config = dict(
    model='contrastive image-text model',
    dataset='seven-segment displays showing three digits',
    train_examples=195000,
    image_size=32,
    crop_scale_min=1,
    horizontal_flip=False,
    translate=0.06,
    rotation_deg=10,
    color_jitter=0.2,
    tokenizer='word',
    vocab_size=1115,
    loss='softmax',
    embed_dim=128,
    encoder_arch='efficientnet_v2',
    encoder_norm='batchnorm',
    encoder_activation='silu',
    encoder_channel_attention='eca',
    encoder_depths=[3, 3, 3, 3],
    encoder_kernel_size=5,
    encoder_stem='single',
    encoder_expansion=4,
    encoder_widths=[32, 48, 72, 104],
    text_encoder_causal=False,
    text_encoder_width=256,
    text_encoder_layers=7,
    text_encoder_norm='layernorm',
    text_encoder_norm_position='pre',
    text_encoder_activation='geglu',
    text_encoder_mlp_ratio=2.67,
    text_encoder_head_dim=48,
    text_encoder_fused_qkv=True,
    text_encoder_bias='none',
    text_encoder_qk_norm=False,
    text_encoder_parallel_block=False,
    text_encoder_inner_norm=False,
    text_encoder_positions='learned',
    init='lecun_normal',
    residual_init='scaled_by_depth',
    optimizer='muon',
    muon_scale='match_rms_adamw',
    learning_rate=0.0016,
    momentum=0.95,
    nesterov=True,
    orthogonalizer='newton_schulz_5',
    adamw_lr_other_params=0.0021,
    max_grad_norm=1.0,
    cautious_weight_decay=True,
    magnitude_pruning=0.7,
    max_steps=13100,
    batch_size=512,
    epochs=34.4,
    lr_schedule='cosine_restarts',
    final_lr_fraction=0.1,
    warmup_steps=2620,
    weight_decay=0.2,
    adamw_weight_decay_other_params=0.05,
)
Rows from block 9 of the image encoder of a small contrastive image-text model, named by matrix and row number. Rows with one number belong to one channel. Each number is 128 + 32 x the weight over its row's rms, rounded and kept within 0 to 255. All counts start at 0. Numbers have three digits each.
Before each channel's rows are labels from the 100 images, of 14848, where the channel reaches its highest value: "responds to" is what is common among them. Only what is clearly more common there than usual is listed. The data: seven-segment displays showing three digits.
# convs0: expand pointwise conv (encoder.blocks.9.convs.0.weight, 288x72x1x1), inputs 0-71
# convs1: depthwise 5x5 conv, stride 2 (encoder.blocks.9.convs.1.weight, 288x1x5x5, trained with AdamW), a 5x5 kernel
# convs2: project pointwise conv (encoder.blocks.9.convs.2.weight, 104x288x1x1, transposed), outputs 0-103

responds to: the digit 0; second digit: 0; third digit: 0
convs0.93:037128128128128128128128128128128128128044128128183201128128096128128128194128128128128128128128128161170128128158128128128061197167128128128128128128128128255128128128128128128166128194187128128128182128128128128093
convs1.93:100156197139118107167219142101108154140138113136111154170123128133187135131
convs2.93:128128155128128087128128128128148128112040168128063128128128128109093148128128093128128128201128155018044128128129128128128128040090105128081128128059177121128179128128082124099101102128078134128128156128146083128128125128128128128143111128128128065128114176123151128129128148032181128128128083186128128168076128

responds to: the digit 6; first digit: 6; third digit: 4; second digit: 5
convs0.21:128128033128128128128128170128128188128128128170128128128128128128101128128128128128128128128128128190178128128212254128128128128128128128128128128128128128207128128128128128128128187128128128128019128128204128128128
convs1.21:135130073118091156116093121097131095100088067158128075140089135120088099077
convs2.21:120128128128135128184128130128208128128091128128105094128128211128128128128128128128085128114128128128128128089183128178127054168128128128110156128128091128128130225128209098122118128128101128128128128128128065176128040107128185090097163110035203177128128128112058128128128128065128128128128153128128128128181128

responds to: the digit 8; decimal point; second digit: 8; first digit: 8
convs0.127:169128117128128128128128128221128128128128008128128128128128128128088128128128128128128128128128128213178128184175171079081128128128128056128128128128128128128128178128128128155128180128128128128192076128128128216128
convs1.127:093064145178166152099034146163141134116112147145130143134133138085137141107
convs2.127:128128128128128128128128128128052128128128128128128128128210152128128128222128128128128128128128128128128128128128018103077128128099128128128128128128128128128128082128128128128128128128128128128119000145128131128128255128128128128039128128128128128190081128205128167128128128128128128128128128128128128128053128

responds to: the digit 6; second digit: 6; the digit 5; third digit: 5
convs0.76:128128128128140128128128221101072128176128128180128187128128146128162055164128128128128128138021128128128134128128128128128128128128203128104128128128128128184128128128128036128053154128128128083088123128188128128167
convs1.76:161156116117063209138089156135167127111140127182128120131096182139109129101
convs2.76:149128146182128128128141128128118128128128128128128128128128077128128106061236128128128128128128195128092128086128128128082172128128163128128102137128128150041177169156128126220128128089128211025195175128128096128096128128148076100128128128128183128128201128128128069086128110098128113128128128139128128128166128

responds to: the digit 4; second digit: 4; first digit: 4; third digit: 4
convs0.168:128128164099128128128128128128051128218128128128128128100215128128128044128128128128190128128128128196128128128128128128164076128156128208128128128128128128128084128170128136128128128128128128128168024128128128185074
convs1.168:149148168144141145136225162130129142184137131123132136105103124084118077079
convs2.168:060087128195128148128128128128128128191128082128128128128128128128128192128255128128128192128128082128128069128128128092128128143102128128238056201128128052128128128128128128128128128175192148128128128151128128128128128128054128173128128128128128128128128128128128128128128128128128105128128112128128128128128128

responds to: the digit 7; second digit: 7; third digit: 7
convs0.188:210128128128128128128128171128078128128067128128128128128128128128055164128128128128128075128103128128128171128128035192128128153128128128087188191128128128128128128128128128128128128204128128128128064183128021128128
convs1.188:116150154113141109159088068157084109094131131108092146184159139116197157092
convs2.188:096128128128128128128128128128128128128128128128128128128128128128128128128128128128128091128128012120128128159128128128128128128128128128128128128128128007241128128128128088128128128128128128128128128128128128128034128128052128128000128128128128128128128129128128128128128128128128128214128128128128128214128128

responds to: second digit: 9; third digit: 5
convs0.51:184128166128128128128043128101128128128068128128128128128088128149128128178206171182176128128128128046128128075128128128198168128128128122128141128128128128128128128093039128128128126161128112128061128128128128035128
convs1.51:087112071055087104124119144091121112073089098126103156093113142135140152170
convs2.51:128128128128128128128128128128128128128128140128128128128128128128128128128128128128128128128128128023128128128128128128128128128073000128128128024128128128128128128128255128128128128128128128128128128062128128217128128128128128128128128128128128128168128128128128128128128128128195128128128128128000128128128128

responds to: the digit 6; second digit: 6; third digit: 7
convs0.206:203017128162172128128128084128128128169128140165128128128128128137128128158128025128171128128128128128162058128128128172128128100128128128193128128128128092205126179128128128205128087128128128078128128128161128128128
convs1.206:172168097105129158188119106129171157110111116185144098128132182191106112125
convs2.206:128143149128128128128083192128128128088142058155131087128135095148164009180128156128128181128128128128228140180113128128152128102128210120128148135128128168128128128128128095156128078045140128098128128128128067128128128068128103128128128128113161128162077117142128128073132128075128128171128128163128131186158055

responds to: the digit 6; first digit: 6; the digit 1; second digit: 1
convs0.126:128082128128055128128128128116128128128128128223128128128128057128128128128128073128128058128077128135128128191128128145044128113128128128128038159128128128099128128128200128160140128060047128128128178128128128128128
convs1.126:090142156166079060171155118093091125153121118132154133089140149170083085145
convs2.126:128087128128128128128102128128128128128128128128200090128128128128128183129128101128128128128074128128128248192128128128168128124082128090128128128128128128128128128128128128128128128128128128248128128128128026128128128180128128128128128050128128028128128053174128128128128128128128128163128128162128013128128106

responds to: the digit 1; second digit: 1; first digit: 1; third digit: 1
convs0.201:128128128180128128128128128128056128128128128128128128074128128107107128255128210128071128128125128128128128080128128128128058128128128081216128128204128128128128128128090128128128128128128128128197084128128128128128
convs1.201:052128170154172111141160168202096147156145123120090097123105109106106127127
convs2.201:128128151128104166173128128128128128069128128128128197144128128128128029146055128202128128128128145128128070128128056128128128128128122128111097128128128128128132229128128128128128128062128128248128014128152128128128128163190128128122176171128128142128128128128128128128187128128128128077128193128128128128128128

responds to: the digit 1; first digit: 9; third digit: 1; second digit: 1
convs0.162:128128162128128128128052128128128128128128128128128076128128128128128128128128128128128146128128128127128096128154180128128230128128128128128128218128061000128128128128128128128128128173128128187062082128161128128045
convs1.162:150113100108087103088087072077081128104132086125126103113096119098096075094
convs2.162:079128128128128128209203113079128128128145180128146071128167128128128128217128128128128128128128159085128125128122128081128105128154128128128128128128128128128128128079128128128128128128128128147055128083128128128128078128128098128128128128072128128128128128128128128128128160128085041128000128128021071146128128

responds to: the digit 9; second digit: 9; first digit: 9
convs0.179:114128139128005128128128174128128128137128092128156128128128126128088128128128172128128128066128128100128128128128128128128094045144161128128128128128117128128128128128226128128128002128128061128128128128165128056128
convs1.179:085143163138133093162188132163128143186161173095160138159153093151160090142
convs2.179:128162128120128110150128128128128085128128128078128144128071128128094128160128128188128128128128128128128128128128087128128036128128128103093128128128098052117128091128128128128189128128015170128128128128128128128134062128098128170035128159128112128221099128183071128161128128037078128128062128128128114171088128

responds to: the digit 1; second digit: 1; third digit: 1; first digit: 1
convs0.97:128128128190099128128128128128042128187128128128128128128128128138071137164128189197210128128128128128128128128128084200128183128128141128128128128128128128128128128108128087036128128185128128220128128128054128128128
convs1.97:105129083049122070120077060122135141127144133147145187123135141153143133148
convs2.97:128128128128209128128128128189128128128128128128075128128128128128128128128128128128128128128128128128128128079128128128128128128128128128128128128128128128128128128128128195128128128128128128128000128128128128128128128018128007128128128128000128085063128128128128128128128044128128128182128128128118128128180128

responds to: the digit 2; decimal point; second digit: 2
convs0.86:128128128060212128162013128128180128128128128128128087128143128128128128128128128128152128128128102128133128183128128128149128128128128128128128128128064128128128128128237128128128111128128128128003128128128128207128
convs1.86:080078095098076062105100124152125098132136106147134140132100194156147129088
convs2.86:255128128128128128128128128128128128128128128128128128128115128128128128255128128128184128135128128128128128128128128128128128128128128128128250128209128173128128128128128128128128128036128128128130128128128128128128128128128128128128128128128128128128077128174128128128128128000128128128128128128128109128128128

responds to: the digit 0; decimal point; second digit: 0
convs0.208:128083128128211128001128128128128128128128128218128128128128128128128128128128128128128086128128128128171128128128128128128081128128128128128128128209069128128128128128128128128128128128128128255128128068128128128128
convs1.208:171136088120078182135067108157150129094120112130112078135101152143080079104
convs2.208:128088128128014098128128128128128128128180128128128128156128069128128128128006128128128061077128137128160128128128128128128128128128218128161140157128067128128128128128128128128128128128128169148128128158102128159118128128128128027128128128128201128128060184128128128128128128128029128128128128103169184128128067

responds to: the digit 5; second digit: 5; third digit: 5; first digit: 5
convs0.235:211128128128128128112128108128128128128128128128210046076128131128128128128173128112128128128128128128128184209090128128128128128128135044128176128128128128159128128128128128128128128160128037072229172128128128088128
convs1.235:148083124086126169143135129128168184148180098123182161155112181160154102106
convs2.235:098222128128128128130199097185128173128128128143128128128128128128128128102128128128128128128128128128128059128128128128046255128128111128128128128128076128000128128128160128026128128128128128071173128128128128073128128128128128128128128128128107128128149085128128093128128128128096128128128087128128128173128128

responds to: decimal point; the digit 0; second digit: 0; the digit 4
convs0.4:128030128128128128128128134128128187176128128128128187128128081108128128128128190128128103163128099128219128128158128128157128128128128128153128128128128128204059128170128071128123128199128128128128224176074128128128
convs1.4:156102139122113202163114132127181158112130140177126134133119203182092134118
convs2.4:084087036128128126047172128101186128128128128150128128128162128110128128087128128085128128106173070151128128143128175212186177148128114146128128184068128128128128128183128128096110054128127121159074174138128128128128128128103129150090128154128128128128042128128128149128128141029128128194149128128160190128128128

responds to: the digit 0; decimal point; second digit: 0; first digit: 0
convs0.90:128128128128128069128128010128128128128170128128128128128128012128128128128077173128128128241128128128128196128128128128211128128128128079128128128128128075128128128128128128128177128165071128128128128128128128128128
convs1.90:077186157081135143177099141137182116135100162184086115150146118140090134139
convs2.90:087128128128012128128128128128128128128128128128128128128128082155128128128128128128211255128128128128128128128128128128128128000128128128128128039128128128128128128061128128128128128128128128128128128128128128128128128128128128128128128128128128128128128128128128128128128128128128128128161128128128128128000128

responds to: the digit 6; the digit 5; third digit: 6; second digit: 6
convs0.64:128043114128128128197128128128128128146128128128128128128175128211128057128128081128128128152060128128128070128128128128128128128128128128128128160029180062187085128128128128183128128098128128049161171128128128128128
convs1.64:142128182151143124153194147177137157171172123111159168170095121134166172122
convs2.64:165128128128066128128128101187116128128102128128173128128128128128128090194032128128166103154124128194180128128096166097128207094128128128128128128136091176162128128128128128128128185153194128128128128128128128128128176092128189128128054185128072128128052142128147128128211128204128096104128128128128128128193092

responds to: the digit 2; the digit 3; first digit: 2; third digit: 2
convs0.270:193128150128146095128128128128128128128102071128128128103158074154128128128128035128128128128128128044217128128204128128128128168128128128180170074099128062128128128128128197128128128128046128170128128128128128085128
convs1.270:116167158136141153132151130165193216144110166159165118117164127136105088133
convs2.270:128128128128128128128128128128128128128128128062128128255128128128128128128177016140128128128128128128128052128128080128128128011128238073128128128194176161128128128037136128076128128128128128128128128128128128128128128128128128128165128128128040141128128128181128128128128128128128128128128128128128128128128128

responds to: the digit 5; second digit: 5
convs0.282:128128128101128093128130191038128153128128128128128118073128128128100128128127128128128061145152101128129128177095158081128128129166128070120128088104128147128081128190094066051128128120128123063180128128213128078092
convs1.282:078124133119149137119169145128121130164128121117160193191132136162192176083
convs2.282:060231128091128122128171128128128128128128128128128203128128128185061128128129128249128128122128128148128078128128128165087175017168128128128128128069108128026128135128128128128167128128128128126128128128082165128128128128128128128128128161128128128128128215128128128172128128128069128128128128080125128172132128

responds to: the digit 1; second digit: 1; third digit: 1; second digit: 4
convs0.190:154128128128066128196128128128029128128128128128148128128128138092160128128128128128201128128128128128128128187128128232157128202128184065128128148174063128128128169128128128128128128128128128128128028128128147129128
convs1.190:174150119146108162184179128103155172111153113150083118120117147081105070089
convs2.190:128128128128128128128128128128128128128128152199128000128128128128128128128128128186128128128128128128128128128200026071079128128128128128128128128128128201128108128128128128128142128128069128128128128128029128062128115061128128128128128128128016128000128128128128128128128128128128128128128128128128128147128128

responds to: the digit 6; the digit 1; second digit: 8; third digit: 1
convs0.20:224128128174128128128128168141128195174128128128216128128050128128128128057103128044128213128128128068128128128128128102128128128128128128167128128128128128221128128128128128153128128128063128128128128128128128128157
convs1.20:147155056109161184155085118099167154099106148134152140118140160100123149065
convs2.20:175128128074128128128128128128128128128128128128128128128128128128128128128128128128128128128214128062128128128128128128128128128128245128128128128128128128128128128128128128128128075128128226128128128128207023128128128128128128128128128128128255128128128128128128060128128159128128128128128128255128128128128128

responds to: the digit 1; first digit: 1
convs0.138:128186128128217128069089155128128128128182128128128128128160242128128128128141190128128104128128128086128128128094098180081103046128128128225150154128128128128128127128128128084128143136070128128128128167128128128091
convs1.138:069108142113126064110125131159044099143142127069109130127116079115152151132
convs2.138:174099128128128166128128066128128128148133120052128128120128200128128128128128128128128128185128128128128128128128139128128128173128128128128036050128046128128128130128128128128128128128128128103180121128234142124128128128128128160128128250128128062161132128128128128128128128173128190084149128128014128128128179

responds to: the digit 2; second digit: 2; third digit: 9
convs0.273:128128128128128018128128216128128128128128192128128128128152128128045128128128128217128128128128128128128128128213128128128128026128128128220128128128128128128128128128128128128147128128192128128128128128128128176087
convs1.273:134106126144128134123161107148113151161136136092169163155177079180208173128
convs2.273:128128128128128128128039128128128166112128106128128123078117128087128128079128051128128169063078128128128128128128010128128128128128128094128102094128128128124128128025162128128128128098128128113128169128228128128128128219079106128128080128128128128101128128051167128128044128128128128128191111128128128128128159

responds to: decimal point; the digit 3; second digit: 3; third digit: 8
convs0.24:128224164097128243128128172128128128128128128128128084149128132128066128148070128128128128128128128128128090128128079128105128212128128068128128128169128183028128128128128169128128128128128123187128170128128128109128
convs1.24:180111128123091160159113118079157160114108060136069100122081155134153145093
convs2.24:185128119210128128128128128128128128128128124128128128128128128128128128051128128128084073128128128128128128128255240128237128128128128128111128128128128128036128128128128128128128128128128128128016128128128128128128107128128128128128128128128128128090128128025128128122128128128128128147128128128128128128128128

responds to: the digit 2; third digit: 2; second digit: 2
convs0.149:128074128128128018172128055128128128128128070128173128128128128128128087128090128128128218128128180128128128128110209128128164116128209128128128128128107054144128128128128128128195128183128128128128128128128128186128
convs1.149:082105137133118040117127139118073124135118123059141126113144055124140150136
convs2.149:128128128128128128075149194128083128170128144156088128128120220128119175096164128128057128128128128128128060116128128115000146128056128183162128128128128128138040073128128151128128091128076222128128084128128104057128128128128128061128128128128128128091128128128128080128128111128128128128172128128128128128128128

responds to: the digit 0; second digit: 0; the digit 7
convs0.164:051073128128128128097128128128128136162099128227128146128128128128128128153185128128128128109128128163199128128112128128128078163247128128140128128128128135157099128158145128115194163195158169206128128128128095116128
convs1.164:119145195133135141131191152151110143189158127126135192128136121152201118131
convs2.164:096173143090111128128128150158128153076089127073084169128158051093150128070089133146128128128128159081085190144086128096128128058095112128101128128161128128128182166128048164108128069126062128128143128132148101197169126128106085152200094175128080106128101128112128105098155107128177094128164128136138115168091148

responds to: the digit 1; decimal point; second digit: 1; first digit: 1
convs0.246:128160056168128106128128128128004128128128128128128128128128128134128128183128128128127128106128128128128128069128128128128112090128128067128128128128128128128128172128128018128128128128128179128128105050128128128248
convs1.246:119153155132153091196170154169117147123177177092111164147166147074119138138
convs2.246:128128128128171128080128128077155128128128128128128128128128128128064192142001128128128128128128128149181128057128119128128128128128128128128128029128113128128128128120128128128128128060128128183089119128128152036223128128128089128120044141128128178128191128128140128140128080128097128069128128148128128193084128

responds to: decimal point; the digit 6; second digit: 6; first digit: 7
convs0.118:128128128128246128226128128124128152128164128206128128128128128128128128128091128170146231128128128192128128127128128128128172128074128203128128194128031128128128128128128128128128128128128128128128128128128128128128
convs1.118:128098121129057160137155152091146167160111141118172138137146118117168189195
convs2.118:128128128128068128195128082082128128128128128128229128128128138128128128128128239128128130128128128128128128128128128128128128128000128078084128128128128128044128128128128111128013128114128128128147128128161128128128128128236103208128128192128128158128128128128128128128128128128160128128128128134128128128128128

responds to: the digit 3; second digit: 3; the digit 8; third digit: 8
convs0.120:175128128128212128128036128198128090128128099128128128128100128128149008128128128128128128128128077128115106128128128128128128128181128128156128128128128128128080128128128072064128128128202212128128128128128091128074
convs1.120:164132190105136089144205158134106111182166112132160179142133122120169140128
convs2.120:073128072128128128128128038128128063128138179128128202074128078149128128105067128128128148128128084128135173181128160128128081128110173153128128128128216102146128128128128128128154080128112128128128098167056152128128128128128128105178059060133096128128128128233094128115128128128128128101128030128128145128128142

responds to: the digit 9; third digit: 7; second digit: 9; third digit: 4
convs0.77:128128128232128128128128128128128128185128128069128128128128128128128128128128128128128128128128128128249128128128128128128128128128128128128128128128037077128165128128128128135128000128128128128128128128168128128211
convs1.77:141117144113133186167116103071143145142119063114143160140092136118183146061
convs2.77:128128128230128128128094128128128128128128128197128128092128227128128159128128058128128214128128128128128128128081128120128226144128128128128128128128141128128128128128182084128128128128128128006128088128128128128128000128128128128128128128128128133128061128128128070128128128128128128128128128128128128128191128

responds to: the digit 8; decimal point; second digit: 8; third digit: 3
convs0.5:103024128128128128128128128237128186169128128128128128128128087128040128179128128128128129128086180180128128128128128159128020128196128128128128128128128128128105100123128128128128128128128128128128128197073128128128
convs1.5:106159187146110123164179124128102173178137127133135184146116142129199159098
convs2.5:128128128128165128128216128128128064128057128128073181128128121128128128128128201128188186070128128128128128128128128198173173079128128128128128128027128128128184128128128145098200140121149078128089174128128104085199151128128128128136128183128128155128103179141128096116128128054155128128128061128128128128087128

responds to: decimal point; the digit 7; second digit: 7; first digit: 4
convs0.184:174128072128128128128128128128128128077128128128167128110128128128128128151128128128128209128128128128128128211128090034128128128128059128178128128128128128225128128128137186099088198128023128128128128128128128128092
convs1.184:098095094158117108065102158125141078102144141143080085143147070090095104142
convs2.184:128078128128128128128128128128156128121177084128128128128128128128128117128170128128128128246154128128191128128128128128128059128128063128128128128128054128128128128255128128128079109128128215128128128089163128148039128128128128108128128128128128128128175128056128128116128128128099190128128128128128073128077093

responds to: the digit 5; second digit: 5; third digit: 5; first digit: 5
convs0.199:232128179128084128149128128128128186128055065128217128128128104128128128105128128128128128128052056116128128167128077128128105050128128128128128169128128128079128128064195128128086128128128128128128128128128128128128
convs1.199:127130150164174155162122149150131100098095159183117083089106148062072132122
convs2.199:128128128128128165128033128128037219128128128053035115128128128128100186128098128128128128128128142128090128128128049128128128069128128128128128108039128187128128128128128128128128128128128128229185128128128128128128106089128128128128200128098128128128136128128128219111128192128128128077128128128128124128128128

responds to: the digit 2; decimal point; second digit: 2
convs0.155:128128128128128128168046128128128148128128128128128128128128128128128128047177155128121216187128098128127128185197128128128128128128128128238128128142173061128128168128095128128128088128128154128128058200128095128128
convs1.155:125170075116092191135064112093160137112125100151148121127062142136138115083
convs2.155:128128128128199098178128128128128128128128128128128128128111128128128128128128131128128128128128128128128050128186128128060128128128122128128128128173171128253096128015128128128128128128128050115128180128122128128128081128209128188000128128128218128128128128128128128128128128128128128128128091128128128097128128

responds to: the digit 9; second digit: 9; first digit: 6
convs0.287:128069128128128128128128128199128176235128128128064128128128128128128105128128128086128113043128173128143128128109168155171128028135128128128128128128128191128092101128128128175075155128207128074128128128128128128128
convs1.287:122150155095131121140195165110114141191162091118140190135110114140195129102
convs2.287:128128097128128128123165122184062071161079113063128097122110128128128220179128128116128112128078128172182108128128081128128128128128155080066128128128128128128182130054128180128128128128166128128128062106128145088128128128066147128227128179128172128157128138128086128128106172128037128124128163128141075108128128

responds to: the digit 9; second digit: 9; first digit: 9; third digit: 9
convs0.166:184128202128128128128128128157128128128174128182128128128116128128060109128128128046128128128128128128128128195042128128186128128128128128128239128187128128169128128138162128128128073128134128128196128128205128128128
convs1.166:142151113147110159163174144117164183202136126123150205156119097137140140100
convs2.166:128128097093089128128128128128128128220192128139128188190128076128128197128082096133066128128128169128128104180128128128069034128128128100128121128111128081128128128128154128128187128128128128109102128128083128128156125090128128170073128128128128077128160128128085070165128137181128150219141220168164128128128128

responds to: the digit 1; decimal point; second digit: 1
convs0.265:128128128128128128128128128128128128165087062105041117128230150128128128128128128128019125128128128072128128091128128128150128128128128101227128128071128128128074128128128061092128128128128128128128096128128128128211
convs1.265:123137135132206114162173149195149118145166183112134131128176129074113117131
convs2.265:128128151102187061097128090128187106173156128128128125128128128096128128128128128128128128045066201128128071096172082153128128044128168154128103205128076128149128128128167128097085128128128239128128128089128091128164143128155128155085128150109128128128191128158149128128128106128128128078155181162144105191128128

responds to: the digit 0; second digit: 0; first digit: 0; first digit: 8
convs0.228:091128128176196192128128094128128128190128181128128128128169128064128071128128128128174128128186064088214179128181174096176128171128128128128169128130124128128166128128128128128199128128157128128128128128192128128128
convs1.228:176074064134094152051127113148101111111152124090131154146154099135152154154
convs2.228:128128128128128128031128038128128128128128128128128128255128128128128085128128128128128128128128128128128128128128128128128128128128128128128128028207128128128128128128128128128128128128128128128128078128128128128000202128128128128128128135128128128128128128128128128128128128128128128128128128128128128128128128

responds to: the digit 0; second digit: 0
convs0.39:085128128128128128076128128128128128128128128241190128128128128128128128128128128128128128128128076255183128128128128128128128183091226128226105128128128156128128128128128128128128175182128128128128128128128128128128
convs1.39:193117161137106188157150152125143166119110159182141109118132192156076121119
convs2.39:128128118128128066128128128128128128128128128048128161128128128219128128103033087128119103128128128128128128128123192128128128131090128128128128128128086128128192128091109160083013105128086128207128097128165091200079128128062081128132067128128128128150066155128128128128128128128091128128128201069128128128128128

responds to: the digit 4; decimal point; second digit: 4; third digit: 4
convs0.9:208054128080128155162128128128068128128128128096128128128102128128170128128185232128128128152061070128033128128128128128153115099128128182128170128086128128128128128167128128128128128145071128108128080184128128128128
convs1.9:134148143166093147152110102090127152066076145122073115089157148097072137166
convs2.9:086255128128128128128128128128128128128128128128128128128128128128128128128128047128182159128128128128128128132017146128128128128128255128128128128128128128128128128128128128128128128128173128128128128203128128128128128128128128128128128128128009128128128128128128128128128128218128128128128128140128128128128128

responds to: the digit 9; second digit: 9; first digit: 9; first digit: 4
convs0.95:217128128128128167087128128128128128128084128128128181202201128128128084128185191128128128128128128128128152187056128128204128080077128128128128128128128128128128143128128183128203092175128128128128128128128184078128
convs1.95:076133142110120129169180158126143157182163140206137166146115172151161133129
convs2.95:034128065128128128088128128128128222128128128128128128128128128128128152128128169181128075137128128128034128128128167128128148128128128091128128128128101078128046128032128128061131128128128128128128128128128128128128128128128117128218128128128128068070128128128128055128128128128128128045128128035128147128128183

responds to: the digit 8; decimal point; second digit: 8; third digit: 9
convs0.124:128128169128128246128128093128128177128128128128128128092128095087128128128128128046128128128128128173128128128128156245128128128128128128128128128128128128128128128178180128078128128199178128128222128128093128169143
convs1.124:189164120131111190165149147101203165143153143166125166147106153137123100121
convs2.124:128102032128128128128171214128128128128162128204128128123128128128128128092078128128128128128128128100128087128128161128128182128097136128157092128128128084128034128128128128131045000128128128128128128128128128128128115176066128157128128209128128199150128128128128184128230128128128128117128128128128128136128128

responds to: the digit 9; decimal point; first digit: 9; second digit: 9
convs0.130:128128128128128128128128150128128128128142128128101128108128128128128091128188166128141128128230128096128128128128255128128128128128128128128001128128128128128087128190128128128128128151128051128172128128130169128128
convs1.130:178142166151129169116192149128178133160174136156190162136106147166152134120
convs2.130:058183111128128128128128128128055128177128093128128128128128128128128128128128023084128128171164099163161128103128128128128128128128128110128128177157128062128128128128128190073180090128210128198178167128174128047128128128149128128236128154118128128097128128096116132128128128128128128128128232128128120128128128

responds to: the digit 7; second digit: 7; first digit: 1; third digit: 0
convs0.175:128128146128128044128128207128128170128128128128140128208128076128128128128196100156128192128128085064128128189128128166128128128080128128128128171128128128128059128063016128128128128128128128128128128128128128128081
convs1.175:194173103144114206134096145130183144131140147196132124123107162141108129131
convs2.175:146110091163128128131110160128087150036128128128128128158128128188128167128128128158128075104128234205128154072128142128090085098128128128128128128128201208209128174128128194173128165099078128128150154128067128128128128133128170129151128193128175128128128128128128128128112156128128060128128128128165130128074106

responds to: the digit 0; the digit 2; third digit: 0; second digit: 2
convs0.6:131011128128128128128163128222128128128128128109128128128131128178128099247128088128128128128025128128222128105128143128128128128128134128128128128128128128128128128128128128201128128128128131128128142128172077128128
convs1.6:130124141133124136119172142074084158167144096109117175146070112134178147057
convs2.6:166128128128128075128162128128128160096128143255128100128128128128172128190047128128128163128128181153128154128128061128147238133128128128128128194128195137128201128128128128128128213128128128128044128128128128128128172128128144128128120128145128082128152128128128096128128190128128128095128131128128128071128128

responds to: the digit 7; second digit: 7; the digit 1; first digit: 1
convs0.132:128128128161128159042128128128128159128127125128128128128128128128067128128128128128128128128128042128128128128128128191128065128089034102222128235128081128128072128039128128128128128128128128128128128128128128128128
convs1.132:116159219145112143163189141129122140171136097111135181155108145154169137112
convs2.132:128142096161128128128073128128068128128128128128128033128146171128148128173057192060128128128128181104128128029172113128146128148128119136128128064128139107043128187093128128128128144139128159128073128128128128083083206106160128096149190166151188128102140128200128128128104106128132128149128084128161125132128128

responds to: decimal point; the digit 1; second digit: 1; second digit: 4
convs0.61:180180128128254128128128128128128128128128099166128128128128128128137128128128168128128128053128158128092128128128128128128128111128128123190158128128128105071097149128128128128128152093209128205128077076204198128128
convs1.61:151076170144092086069106117073096143138132087130116134111100077110110100086
convs2.61:128128128128128128066128128210128128128128128128128128132128076128128128128128128128128128128128128128128128128242128128128128128168128128128014128128128128046086128128128128093255128128128128128128207128128128128128128128098173128045128128128128090128128128128128128128128128128128119093128079128128128172105037

responds to: the digit 9; third digit: 9; second digit: 9; second digit: 7
convs0.151:184128128128128128128128172128128128128128128063128128128128188128128128128128128128128094128128185052221128128022156128135128076128128128128069128128222128128088128128128128212128128137128128128192116128081128128128
convs1.151:099134193129141143135153128174133131204174160139166147180117098137172151115
convs2.151:128128056128128128128128128197061128137128128128101055128185128128128128152211128077128128128110217128128128128111128128155128064079128128059128128150128112128170150128128208127128100128222128214196046112128187128128128128128128128128128128112134128128128128068128161128128076078128128128128128143128146128128128